From a checkpoint of a small audio frame classifier.
Model: 6.89M parameters, arch conformer, norm layernorm, activation swiglu, layers 8, width 192.
Training: muon at rate 0.031, batches of 128.
Rows from block 5 of a small audio frame classifier, named by matrix and row number. Rows with one number belong to one neuron. Each number is 500 + 40 x the weight over its row's rms, rounded and kept within 0 to 999. All counts start at 0. Numbers have three digits each.
After each neuron's rows are labels from the 100 clips, of 14976, where the neuron reaches its largest size: "peak on" is the class under the peak. Only what is clearly more common there than usual is listed. The data: tunes sung on syllables by a formant synthesiser.
# gate: first MLP gate (model.blocks.5.ff1.gate.weight, 512x192), inputs 0-191
# fc1: first MLP up (model.blocks.5.ff1.fc1.weight, 512x192), inputs 0-191
# fc2: first MLP down (model.blocks.5.ff1.fc2.weight, 192x512, transposed), outputs 0-191

gate.219:483469510550587535472521510490494532509471400497496531487527555534554517470515535541531533505436459535525494452503550562519499458510511562497496475539480569476526550471540479507516542549553515480539474470484435551441528465602499407425455500554517533469488526450445476475474571506549505488579558456486521571462511434500582485526408497462436454581550481474500509497463525493515471469438510496447534483553575523473482518552515500465545461486399546517489474483469497547523492531486514475490494527458462520458465483577499497519477514515424500520543438472489518496428606495513455561
fc1.219:472537506516506457460437492531566521528511553488512494518445439448547533548517523570478493437586547542544538511491520392439587544508527423484514516524528534474502473535439484526545458519433535541433598542475518514488498485494511527513559507448511499467533512509518525478547538535488454460453540482517550511535539496531495496434500539488475465430453550506531474461424497423503484521516444491570398547464448523514463475462523457512520459546510503508470497556549466480493538496552466501440540431526542556538452465495447514507455455548488486479397463581533493551537439487486554466
fc2.219:445509530516535515468559504481437485504449561491524513488469518499494475497508498531486583534463518449491425526525505545500530493514461499481445515476431520531448529543521429549481484514484516485461461466493575609527466493528501526467434531457522555421467534525519487481500436460548494467514482474567526514561460493483449501552461535514495534454496524507437433491534497477468446445531447474508520452558522524460513505540525463457509551561532476491547481577569437558493518556549527437531453436515578519536449422442445533564429604456509435534503551507531559500529495407485529471
peak on: /o/; /e/

gate.10:473489552521426516534504528530496518499505505487515548491436546557510562523561544507520513505536509465431459515369456527572499550541471482529462500533508446452502511488530472491490501520456461414535521522508565648478525481436460526469510455484408497496537557461504509552478456477524518511488552528541528399385502512467486544465506519526492475491608547573470473470526491454571477457518528482486533471494499451504468500473469461517456479490528522468483499468466494481545584523448479442489520515509560538448535549471467497490491487572441453468546466453521448532514590457480509497
fc1.10:561518462535491623480475515431488498525483517580473473495518487467428412538532447492550465488448459540578495498582478450476497466494544493501498512463452576505525482562468452531427467499460498554389488526488452434513523515545530544504487530504575531476449517572445478447556485527515497480487509475511470462526533531570521528540519519471489534453396544475530460418467514531476508522466472487520483478525485460493532517492527458525540552494423476492511559582522587552475439461532527487452501472458401492491512511480485532487473491475511505525475551468524573488503442509512558584
fc2.10:543434518510538523433495506536506418474504490547499543515525501556488514508597506557502499475465539494540458512514454514538485574563500450534520484570528500474519473505428570482527506499494484450481475456508584517429417547478552550454420469470516475488457520460464492449532474424543584544499491512522577554471524437438536526531364525484483509472441504518499530413468489518507504481526590474434519517520535555479519502492473523502563517456533412438467472463467492553526506469518520495486432463500504509527539529491568480464475485540473506509511503572484499571486541432451559544
peak on: silence

gate.457:469506504500505528446508499540492445501544553494464521548518474446564482488525449463501479485497505502481529522455527462452458588505477502500519460505569502520461531515474571537467430605443524567521576543492486498502481494500494496528527554510494554511490471478442518507477425460456493465506515511521398533467509458513529465474420525492607484552473534480540433470523507493478529504528515486481460537536506451524382576505451478452561496499422583494540558458493441564478474489503515527499443517490415530492482486573452509508521565460393526526456487541487571540515505519471590433
fc1.457:501470560577432489505470504511494583543469498511523511471578463548535511469507483506455455450493486455546444490561473523493536547525532443516514522478500499444466508573479490564530481562490552427457499542512526444455477504516492536486556500561436452540490512492509506487463462435487523431475497488536495512524539480499523535477551529533482556474469614479471481500500527552446496564458447501507499549488576406566481512512493470590526451435472510517476506461442540444433454505444444604481518515458453482492482467513437550482537517570496513491496460519567491536446412556479585469
fc2.457:528619575544489564505452471449483527416530484388453456531475546512524463462503453517446444506513515467564536499512476469462537509505509468500416486499545509490483530475543495552514549514459503562498462620512469536501500564511531460481399532490532494439510485513429472481502529466567551546493474487555447498548492522502529524532524525501472476440457457506507491451521449442546464468464568478522509518450472527474575520403445562472499642501504509508516484516583494584502546501473523542495427524527528494546488517481491533493536522524487463518500463455468465491535521457506524525
peak on: /ʃ/

gate.262:520475498457522639540392506542503531504413465533477470454495440515498461542452478521536442461600571535508436465469493461528502510471515440480482427530541513505428524499502566442528511520481489548484478467478438533502496516511491512505545503547440496539476484459536531561506523490555548449447467442568495500510434489490503514515538503566454523551513451461504532518523533536529455464522494469533505477482515509472527470467504528488439433438561480488455523523542430563465558513497540510451475575427471581448513508437484586515522544488405472520436542498511541498515516454520461544
fc1.262:481485524451486586520429569627484517539437458570500483497535455514476466540478482485482478516526524559487500443528483437535489544484546494432487441506529520499457454448465563424471526540458460588488495461478440513477492484517507469511524504509439562542503464506506545525502514496533550513478476461566473521530440489530442505513525504615508620561562477432476518540499543569527485500496551423525515499520453555466530470473506495429458425497527482492469544482569460528455458527534529468443489509468487509454494496436470571505489523516498546560434509564514481468484479442552456515
fc2.262:495503512484523438575531551525538457386514497498573538451458531529456463473373444518479512533448451520467545552458520536497489437544519521521501468585453460438622528489549515527539480522531495563466477481501494507450452441490582512551483504556505491473537456449486527431523530503477456471523479488480506473450489496580467497509529528486479510502464496473563512471547558436447495384548476511524482579462465502432491501565502481506497465458507507447540549469487542468518463510476517488512494435495427491508513502544456510547522491484441503482491499465566556502485403556528553527
peak on: silence

gate.319:519489552434540531438549523540443494534572524567505488390448471516515508572483500431525525524509545496497529487482540482505475476502469538518448453421513498521480450497507522408481519533486528528521498517487480494459500429472481473475471487518498484504470601512455511510528434530508483460474462476546511431483512479455571533525436553527557513507524489472558530432435455523459518528498495493511564420511525430569489460542515470512500408537526588510556512432510521527518505552556545571480512501559509526561601509473496486460538469450441454484466494493465445553494567497450503604
fc1.319:496421560550509534463472545520448511506449463446448520577486476410441519515578421556533524457434513548504509501507538515469505596458431409521495496491495469502518503492515536546514575433546518504517510497498553492507497481552515483469510561524605534467501494524483489556508536468498481556535467541479518510557580561476468472513534497540503518480434526499423492586478491389502528557493531563504436483462512491490500532486477448515485584563497502517454527512472543470491469453446484473481448523525586467534416477466496494476498480538420463512503553538444487520438456519518462515
fc2.319:464475491520480540472508502501517541534522581546492452527494536469499474542437459505431516580483550450554430484545492504523536511522519428616464490512469508481441539466538425482527493445496502476521513530541481459511526589476471470462529522513517557504571490552564487479580540506529527429517539509547542537560478468448454498445469445482542512498543489484463476453472530529513410525412535526475479476554467475512481458471520539445573454520543550569553490515508532490454507540409463516516489517551599471485439469494472562575458458491503453494554534493478516517407525484464525551
peak on: /u/

gate.285:433543493470446553489486522506479481507413505573475562508514472542539487502475517433503508515516478537477444539489521555480429613513454641488510547490473587464540479574448443516535476496486444488507492527478420494524498443504521424518472493510465497523535524560536514505492500543494515485492495503463444501481460432430544501512523500482538494499499458551535523471518520534538458584519526490501463467452478448538423501515446465489557400502469440458519524519508537456471528518544482442516517489466489503420447476518485557527556514502345526503525445516518534543516535485474474578
fc1.285:454525545542471503493527523497489533510529537501480486552556515563506491509526457509423474571562459478580547532536616516411623464562439496540467429516501462484423548488448555468480531470500500557524464526517503483451485498560505470498466507527479461472531431503528436513482449499505479419464502490437525455453503456557459471519519475527440604560456573476462521509498542508496483456465517521432532484460448489505502457491472560528458517567479464468537488437502478552466523443449481489553461485558459530559507521583492494495497524497475559463544489514491545437512513521551558531
fc2.285:464524576553443499492529492544512420455451439478485506493483483561513612533442538460532441514457466520508527497511505436483524486471474486521533481523470528496460596561525445523404541488589555496480528461496457500519475491491520482505504503471532561487419458542562489544531497529512500581510475474517489533516507502541468515513440497485493524535476539466472502456555461536483535521509502564549535544534451529501535501539586537501540472528419575539503508438512528556513482464534502517475585532526521506443476496404436545427518516419426520464453443438523536510507559489416534539
peak on: silence

gate.170:507569514533539495502462423570435473460490542542468505504454541526566520491593535505505466539537485454487477464517423529494540484520529501576494463474454463509498493456487496407430493542534493508558492452500475569450466520447401444533452495437535560460401454483459475497520530465529497540484485477506535545468485575463471473495467543516495530559512451477512509473477583466464485533533522450592501474502531485472460552530467567504535520430504504512595524518452445409470484530502537589530522503561473502510455511479512528410455526494400475485480529460505528498535471510460473493
fc1.170:471490473487525494492573448489523576461520514535517491585457530472541539482566494481547494476500477472511508504526476525500540529494504547532493490514478414515482522440493532488445429450488524521577491485500496512530490482519445479530521563526555490528433433461472521492517527418546436487530539457395535582505468624485451584451508513492556548548486497527442489504477517519474475538524515512538504537459525503581515522495476543499559517502546503491581494483502473483413486469448477608427483508548444487472431497457538519424443493482457435527506400455470444519510485522468456440
fc2.170:480531479478519512469505441490518558461510516500519466532506489527465543551498476502546570474463528543513539483489504573492499541523452486516418511408509495543523476583516439488502513536546522461512508477466536493428504490427505537518493470478393540584590551472422504541474454470480436484461498466513506438552516486488504496466542476552524482532498507458471426486554479466490392470475625437516542481491526494430486467484562598494512483522476551430512521484463486426475507526486496494514528493504514447502494471521530491582499452402437480535429486577496441424520520473452487477
peak on: /o/

gate.214:484478506465424524493495466510466535528523489452537520540558457523518449450462477490511524500620531493538579565488489538564518522469453466477482473447471483475569486549540464556486432558489554448515556501490445555533478500499530431511518565457536577517493617431504496526512505533558495576495559465486470510409489468440500524520526528492463460495496524490515492488477563507541522504516575525473537470538533412471489520556469509504441489562408496544548501537444538534546498441456434510476495440555499529436464481486476418528508519551444546470502567529448460527458479508486467491
fc1.214:504509544488487467528473566498498480464478507551402529502402508490487486553522496501541457527472495492516470417499417454490498462543500472507520542537543533513466461531494517460520449491473540557488489432550520504506500559475520495539484440547500556571533450560480556557562408429437500459547474559499522434557478551563497532462474438486552509514492432437512482484512427472468570547508465499468474442491539522554484512451495435482516467505514565455462521491455501454490477541525602485469482505507474457473516569455469489544537525459450479463507494488535517562520399553517402440
fc2.214:539569504503497511434501467456437507549521539480504565522499519498475442436479603524441498552451568502518384492575512474528576504557446475538533535551548546478503513462497461489493511512502530485498532530507458472515456535522519461587402512521485590459498489509468530439545496515491499498532519496523518589485559417434423527524462463468439512471535508557477430472529437436540500538445539485454474619481521486516534520512459536506528493481524522471507497493507554460517480514459468473494510494504445495446451492397497484564460483528577485500416457460473512483548516495486478516
peak on: silence; /t/

gate.511:487487542450500543484540525607512517490510447516555464490464526486609470589458409529466478510505535593471516486467476509499496503527562542488538486475391509516529516520448499560462483483496488518482445547521472451511455526495485532465490537555525498496443572467480427520476552535501450486548440455504510535508468520468558552535516540513503495571493461451542454484483502518529452474485484476544487536523463498537462437487447541450548493472476473483500521495541414532430484590602501543480488451513448479512528478477494491443495622505424543438546521502488566541549539456479454468
fc1.511:424516461521425481556449566523462487587418477532455489498526454531406550505519488466527499459501489437490465534500518553536481523516415562469514548502575502534529460540543490480447538484438553454499496412512505503504434518453467479500471480576507477468479541486483589446423539468514448513551525499493475589495504466525479525492446542484539556569552524426520419478558542531510509478502490490427522424508464477520476570546504486524470450454501522470588489401522569525541529515459484471457526480513523479499561495494570492490503549534513495495428483491542498519500511513561466515
fc2.511:476505504428469463452477545450442475536521430474492438540556503479475539497509527425464515505441459490575580561509494516514487511522531472500484554503542538541466455487472546572567520510478522424547488519564528441583580475448526583535537502471562505522473498452394485530503478471413489505444455544503482507452548472470478449499528488522507476480479510487490532487568496488511515511483473509477499537542484492499486487571475547472531563506495478496455499527459496503440508495517498453477502637462440524500461576553558554503566510519480597451531434442589568525526507522487493515
peak on: /o/; /l/

gate.294:495494516493466515536541483438475439510467496530517455467479510448392571522418547569515506484577466476492463485463515422464493500529521477560502557579540536532454490557425514537491538555463450535505512425561470504474496492477442518486535517498472532388532523480442488523527483463515473448499396501493485521423507483480496477461470566465488419459481498564510443499550530567450493562497474456599557559531516511551467527516487477498536513482482481572502530510515533501539539523495488432453490474470567517464536484464564575438521468537418451510501508475524529509562526557486489480
fc1.294:514526474515528526470552460463508449500443490498536417522528471501436485511461471530553486524563453472508541529523538498477421504483528396481426515472552516543486522552418478464531422482516487487508502489632535484504460450482455459486562446506445509440526476484402464526448527480530566470525500500542460519488523482504484574582489524503485450436447586524516479490482466526521514542539489522482552461485420507534475505568567580550506449553421526521505454454487514461521435464494490480537518598533561564558543509549565503535514511487520522492490495564450517479484529527493512497
fc2.294:487513428475492577473502565516460479546505440439561472556493504524480545473446494485478495485392369556595494515505498453477448464419437542472491466485521547474421454490505564503483501463503500530454547510544453479499480546532488500502563522525484488564434486524500485511501460479457519506477524508477388453473499491555527473512543487497520472444492518576574545494511512496513555492484465413553424560518495488492407532542426443493503508490508485448516518499492471484566517474529499510509519486559511509502508457535475415470518589522457475467551480463490473548520537470458605502
peak on: /u/

gate.68:477538540511435511559468453485555501484467521431507547498590497451442515484511419453536520476463503504497575500531503442589522487449452462580484488485572450483502480527527484501520523540469515478474497467488517476485558526469508512517486531536525512512563485494550522477467555535450469508496537536536513497481550508452464521507407477561531538570520538507450461470503532450485500461540520450554519364466477498490412480395471610459416477524422538522499524519488538504572521488531464527503444505520527463547507498507517573441504504408417512456444537465521498554494525525507514532
fc1.68:465563472506418528531474482529502538450518489468542552494593469425460519498547473461530514486475577457542580534508524464506578498450493465595494493462528448494457496507525523557439527476523497475525497497478506502516470520463571548494524525555466518516536529498543544398477534460448497460527541556532524566410502485498508552477437453516511565518582519471503483580466511411508502534510510465541571450419484470505398539480540576480468515523413494488434525447493526504516560475519473539559435475536553443473493519484452519485461482464467503528435523488461471511478509473457469531
fc2.68:476496474516562492521479553492461518548472472579556549481542536441598457484490398504442467429489548551585583470496534495486553483459468514490486517517561518502496527462483480497548484449527484493452494514496501479587439475502527478495554415435499439504550522457532513473571460514504523522516511477533609478511537539593497512475482528480505462542460514393464521500496479517455549500489479491505485541509555474528484480499549531501543495486517441496443591487503451520474539533494479506508546535550525510477469557452479454464509391541501523479576516497477539464563615437499460479
peak on: /o/

gate.73:511489495492484552410522466487536501546516476438476492571463567492473535472480442488585454527504520479483517519549577526512469474516525480537500481541487451488461467499509522489568500528454561520557561426479509520533521528462460462536492473399408579499540550475479447525509513501567508558480484442523488515566422533446440527481449511522506538505517536576572450456462509513547507496515517447488493504505501520591475505500503554547498494501530599494467462473543467533432440563461503541507502501533435476487560467456519550492455564468439517482464459402538493465515438562489417513
fc1.73:467457514508497440572436484495471548455474516527516478454499454523480455515523517499414540529480550519551557524429501484492556516490477549476472474488497545492497459498533480466493470470543489502376419568453519507506524503508537494488481520516522473536524429495478508473535405478489473454542458508528562459484528529512529483430517532452464547521461460443497515561515494484495520468454510553555491573528508466439507533570523535492468475422510373533469525609465566436510523405544512481554504498543529511508458519546483448488506452542466480535585551596453528481486574523494542510
fc2.73:470494490527510508449435477562555449422464479533461479500417527494521467474541544446490509485538599406500518456433502448483438533466539484530550497545482442478477539478540457484480464468509510494467510543462425504556467479515470480524518428459463489440567561495511473514489481502526488482474437528562499509525548519442518573493490550440501531512449534496471490513522505444467522415483528518489556502521463505498547534485591473507552578463481599524554508445502541530431499479547508554457457488522597453531532495569533492468535486545512528502466562577507554490533585440442521499
peak on: /ʃ/

gate.194:471482541504467440537436553470499455491469530403523519433581460493517513532529536525500536526519505481513423480541495448471503479600527524501485506496494561478528518540522520419509406487481484461435477529490455576446518434478566524504514559467505510388459507474533490532530492464450536481509489491500546495563480520448477545485414537530504470563557463495477538531466555508466470522545430556481554507476465504560553580486535447464440429497553446520486480504460474513500527510493466506533473458459480505528455545514519509461512455593375462479509546423481456455510488554511507525
fc1.194:566493445497507515509503597486526454509478504456553554389498480602540523578525552489444521500533466525490440466484433499477584457585464490424515497428533513534510504467438484473480494504512478465459497519461518472512520442454445520466504490452448475471531517511486533527495538502513527544491551528514529431548485491446525555510435550525539494552537505514451497477465490567488447438497485516541488485518450540424525537546459510482543409525539455474488551551537578521622478506531458562495452490471479525465458452500508443587442492553456520443493506537467521491497525485497468569
fc2.194:488493482551504473485593520469499444497522589506490488557531523509405469474449511484508472455544498532544499443543544535534512499424539508372527484549458509491448451489382457472532498486535448484564517457480476457539420470535489531480501491551554532499453461448490488462484547561545475501385502487483476515468502453547500451497499520553481499436504466474519450528515466558496577530540491526466525508494489487540454532528490460501516514463575407490488531464541566514451565524540541487542483469500517509495479489457441480563502533477524500545410562441558503508436454480423463513
peak on: silence

gate.56:497496508544532467469485498484470544521440531429492481493545533511503551467476528470548461502510480509530577423497541494550496508503543440541461439562501555473524506552521523440529562560543436508523566479563512457533423504551510497529519541522508476463455477430481490562448561471536461522498542521510490522465437542467492448581526512571491477526471545515558459515429522475535514514493504464502492452531525441574461490503473533508407497533454557609537447454511489554449470447438468526470494486506481566538469514499561467502456498525374428511527554449487479511483486527498502390
fc1.56:401444527495503454504504543482461573461468512474491457459520475475549496538474509448453471552505478473466512512463508516542474457500485507543501517549414471510464461558542483455455526592572480524412555553503539489524514530477458511488506565467558461494499524494532507440506581508475467486568601477501488506397514567482438503524522502507533412615466477491407540515487484469505598477483538516533508461555534458460509504552491498488414496458541506498503516551542509508545487434500508523534474479456456465549473475503548538515459436421466487507554485552560536505476480585493518501
fc2.56:483507475454455509506406566560469470516484572479556484555482517425501449456529550481478471515495470417480562541558432528473525611475451516541508535500462489574592483483546502537485492520466461465441528481523519483482508447469495563540536499467487558503583521504513482501527379556552526496498484501439473473492503533432480423460473548475555482470504459476438463388575478432500529465447519553458520510505515462460506497408569503463488533483453513481479492509529503502530496470490484514475452495455501474476527501566529512455459471392469559458506538458522550496509520511527503478
peak on: /ʃ/

gate.190:521486546541471499517522510499548507491416445533514517481478459484481482521495532617494473457490479508534490477407491507483530436472458544547497464494533536445497477532437483470538526526432527505503480514479475602577495516527482531492519472442457593426479516519518478516567517506452565519451467479453549489468501533451488494488462550495434546496459525589495525389465552559512500518466525558417459562499467477499579445473505516487516496423457482480485552468493457540513542494501479514495448544510491520516433523515524541600446517554427546457543491474534570441432542509553465458
fc1.190:561424533488467462468467501453411482511493544552525460451476474555452484515531544555406494532513564516507521530586552509525533519587501435494502491458483435534537448502537544525559506564509538522471492611468564513505496449475434511474457506565527468507528530418514528488486534490559522470486524453513492518500455469512478478431542466467524565522521484458496396492499512444563524524507476491456515526490481525498499471496550528503496441430504490491457537580522575498460413394461491501511533499480525526460439539554561489531493466451521442476479429496526542525491511532483572434
fc2.190:520483564494518493419523516474551506510502485532426515532510479474519480480516480515542445508531414459465515414535503488463534488598526549460569598559424495487482519516602405482458502492539451519530545492452489594469474502506497516553470510552458547345520487537551538460506468523510512472492479478486544441446527525506550497538548525410477524521514623487455511512472548456513565473539491512529498510478511526549497488544550527488499537468500524574480473494432543505509535460518523478479505537522569524533512498506544500444462473473462462490494572544538459562475519497478541456
peak on: silence

gate.196:532438492534577541457541527507450520538430485512492516495472441550534539511506490515523482489546542492483554504496551396590491473600508498484518468487498503510515544552521557449489541424536499460492489501494527522544442512538546499465534496596497500487531477504527486490487492495474474457457528535573524528532523487453421517461496519427484499511488540502463549517581508553467583478429451534520466551502529452445593446447505532492503480528516504552461512506547502435526498479471451557552457461545438462489443449541469495475571458537409457578478569505546552523517464508421431499
fc1.196:499547538558458501523458511545508432548466516514461478471521543435430496487482484533518492563477482486527457500507442494449523528468479440503433465490573512448484493527526438509569455543489571482490487514557503610455460493529508490521473484459499488519488475480536520529450498485479530548539485531516467448486509442505583465583478512539464494483429526445535477427392482522508416453543628530485525464522449531517437502569467504567471504485435529469497443493481424525511546548536574445509543509500513533499507525459526479521462482484556511407498439428512484543519537525564503561
fc2.196:600487550499503489486491595492450479560549480499514489487494455463607475541489544492476445470454516549499392505491414526548480460487541444526482496393526563565441500478486519439510417451531490509459560489567413554559496501461501527520507465559478553571535518443471541510581473539494475490475451487457473547531518466504483536491466542450507462520466498493513518591457464523460531560461477541588540453542458535523476528534483443528553506510447460497508425585463489494482464519470475459528455498532514514530532497551505486505442556456465464490479548497517528486516464480506523473
peak on: /o/

gate.389:481477495493505574508501465458471409486503510464542469503494438553479479521489494492463486476565499568490513520518537493486539519471431591576485554483482482465461524511562485495497488515501497403512491564527532492538441511490524528505505491452501514470510466559521564517527458500440435445495559502459455500566466495447522514547494472515597490490445502499586488535463473535509396479484536496439461545489553517495550502454461571495433516519474502530493490569511474517501467472504512482502475586455479470546470547507470400484488467377411493569454575437524434553516566545536542485
fc1.389:515465489493528528514477494469504484465443459461616517516490511564432538507462453596500500534499483494485480436501488531465480421508472582456480564540470574483541493518491534458573521528481515515510515465506572514481489499519530460540428470543576514511572513492494487576476476494572404515478561450449475421556559461552489528516438521480524474445533544517618524503506464554501454473456522532497531483488514459438442474530465499490502533518463498577499478551441508595501483494487477490434477611499471462532523509469542508553483478412461477544478494441519502505462545536501469498
fc2.389:438528498506531447445518523499370408460507457480512459505495523468551485485468411509455500576503539459456548469545500503426430488553512463528464526460461460498515526470512465470462475473545509527497490555498478509486527509428559501450522499513413509534532460411510486535420516498459538494458462484517554494425505561495430510473528460522482483497456490458501512494519492487510477456489502512541511523500485551471488548482541523485488454550565443423513508449470466531522459452414485423482474431504562421516504508559479514498539496451508578539601509492496481490547367484503511560
peak on: /ʃ/

gate.27:541541458461495437576488512467499489519471425556542548483452510509522523460438514471494475546506462555452437536486516484500474487525475501462503475456501601514562487527483443551495564566434480491486522500529574492483505489494494433465565498477437469447521502516525455545493543555482476565498580518471510470628448503558519486516507445470523497515503517514555519456510464475490469437444577470453534444452546514447492467560555483578532519554501457536449460497510498538531516507533444508471445591534525498562557540513511532441470511511404500519424424490565545498480482508484451542
fc1.27:523541392497489446508501515512493535510551438550557488440496544544507480447485528455500504480440520493489519580518513474463526508437518538419451473511506520526550474494529464445548515509521525524532489498525531456482505554465465511431457551507469496445575460514536486505523495551480452546441547523501521507540564475531574463452515512545533448560473433472495497440502589483500539436502472419489481447431568503496494528520484533561527443560489429514397490539554454451514528573452508476474510522444538477525563544519490431469498508464487467566466441465546512550481587444501473569
fc2.27:462502500494465515532525460493542560523570532473595518538468493415503530541483491547502474506424563462451496464493557492496565565535514464470557516447513484526524506517439488554611443447464575443490454471527456532508467495582481581529508466499450440496462461469565484462444502514466521563528481548584507424531459461412549532556441468503467484533492489524465468483490451443549444457519598512483486457485462463520499507446453557480488502516484516533441540486495504479478515502541466457577510441516501535484534531523513504467531551473488405477470544550518513496560439531472494480
peak on: /o/

gate.495:512532497563540525488537487499549574495500521546514489509561489534528544543478496492482541497556513503490493390481529550537492465501472501446527550481428498488445536484536470574518469537535507486464539519542506462458570554516513520444479506563462490509442459521489504474484496422472412501443536457556425516482525535475523439514525494481483494493501495525567539516516448405557555496489478393491503460465490534446547558441543502518491448464518452548425465489446482492524485496590473515512586425439474487485540473545499457528471460526388459455506503501512539573516542532492610457
fc1.495:477485548548494461493485477468468450496554491506500532447499490458458513528489553511486461530419488529493491501489479451495525575528530500501473474466458512542559578524535569513527527477504488455519545549472568555489492389533548494488510416460525534463592433503510452489507489580438531534499557504509491471541518533501503513506455528501524533535548503448516500477501529565514438510481465547444461616550480411529424463536568470491472509473448547420533511546532499444473499464481524509506432580475525509451494478424479540557451577484551529534502501519550470452506425460504397523
fc2.495:493561474582486517551490581487477488491516510417442547473619510540535555559506464505506474484514494506468453527539501452488464504588523543397486549512468541521504567531507478548536534501436484545455525475479475481474440633483496517439519551578401455438570439509472516551495495423581503559489497480462543498464547527513517511533541478524493542466484515503549498499513548484536490587522462516485523494486449544521466501483467516453467545491522482477481429502486504468512495536457489511489468504513503462505523440562531496461530462520464549522477520546511592514493570422435518553
peak on: /ʃ/

gate.258:483514494506449534474459462484519465544508495569534564471468573496471453539504464527485468544594426483516474473634500504496505467609495516505529523510501467462475456574506534499487463465507478557446556429529501487520513493480511538484497474486494448492557529531490483502465516517481538463464508443528467501521509538495464456494516515493492495474446506529491437442463525453490428532505562525556564513497469480578563517472489468462548447566462469466548546490570535547566470492458482495506540460523518650520467468550439398538490556529424503446499516484462538465555440487522458551
fc1.258:461437477574488465471450486466517537449560522503555444525516569501473514526504559557522487448473464513513484475558487467487459422470528456529502474507475545507487515518447580478414464500510554509435472422511475529568519510474511492535504489465544535548426513479514471488474523490477527469499533573462512496556504573487499473469533546414453561415507419395526483444574463535541505477527472528542597531527487506510517555536461542484506580476484506479487493505534472463482507460447527510536489560552564489501431486492432514513501445456565459475475547509512545456556577490472474595
fc2.258:503480517472515450525492450528481515463478496515434544451529568441525465497425501398495515521510452475467370594447469524491496471457466410382486435530478534530401537481590473524494506512451476472537516457477461504411495504564512546489586480534496503526530516514523505533520589506482528484510480564508498494517458452527463440503487527532475486467545473511468494561516512488490498489507471543554463508477552576482474511519476533479473452483477541487473457464480469516457486448510510545542563515493391480567587512497564480499529433502557509472476526476523466480482506520512406544
peak on: /u/

gate.182:480478478435517510465489530538447539502508426452508523563533450466480492433474550401494513497495505528491502519470541503543467470522592506513452534473489442548435447493451506442488538433495477538424456520510504547539600506491534529466559574473524524489521565551439494500491466462465437516526551456560452496456532494423541543462516522517565544445449502506523497497564521488521533477485468449485545494533522529444546465521534483474519424526464448545539513464478522552494605557548524585552497487453442587489507467506433444414529492523441533528515496488498500457458493530449538503
fc1.182:476575529546464473506557472489540493487517503509436441469500478511533482509500469552477492572468536503524468508497494475447502514501396530482577491512548558429514560500513512551573453583501494439558547512522502436493434485540484481507480463506521515482507423462515494506511552544518503479504439517402587541540502513586464512517462488475463510565512574461500484474403482499468474523532484489493531566507461420564436473513487541530514533455543574532446479507563494479459421422413518411458480468534479419485476507545567522520496471517506491519527513506470486569528519425530489462
fc2.182:435522495492543540476502507513571417426538541424500483560525421468529461535550490453487521545476513508526418530536544504548575416525509495523477549550472516559525487519551500479535520516462461489500452521468488535501597484462517507484503488512508514483484512487445413545499468540560475531525488501550447504491513525436495498565476546489542485492489497538544503397502540524529435516449443501481473472609493605401478543466496523543497522464523495437540605500540482458436512499481503441484551493514507495476476489548508517573496446440542498412523494482564483542522531508429525468
peak on: /ʃ/

gate.160:549461511547503477506479443549575475450479504502524513557546455482522462482488445447480502484527451546477530473483473557489485475528504543539504513500483533528445484548413505547488495440536410508550496587475413456572457583571541484480461529518473572489543520462528522529478550501462537484501500487493464541410499568452491553527473509528508529459534445465505491536453578471577514571497526508544478499510475391538449510518412508462462522499472448513434502512518454502432456545559506446477485490496470535436511533544475480467515529532415513571454536510469444527487525456553506584
fc1.160:532486546465478546509494449565524535468510538459521513561504433475565471476528490448428503460462446467550563499544513533496487474475556519531476516469510489543541491496570542492490497491541471545555451514537562508540528503590519550434497560572476459512508519435470474457579560483538425454481523533491450483459462550515508472556483466467532558484521536493465524456542545408534489475527500483565529431526429451485442491490503542435500452503551492483444496515547480515455458460511476587427531565464483540472522443467427507564442536491487522511424476527452477547470605487510525537
fc2.160:437494483528467494527494537400513525498503541577525511513426447477575532558442507466476521463519484503550577470489503486499535467535548550519389523518596489460433503493506458499554521489506403456523571464497533532519517523437566448478505522490493526409459513537536508480506514504454479555498458512465475530456527485531482513466541462461577531500468552450437509430477454511467457516531515507458483437493551556477503539541568524493519552526436544483519555435535442528500510467498593498506514471442560515455526441477419521469414467457448423500573497521514516499503523525483499510
peak on: /u/; /ʃ/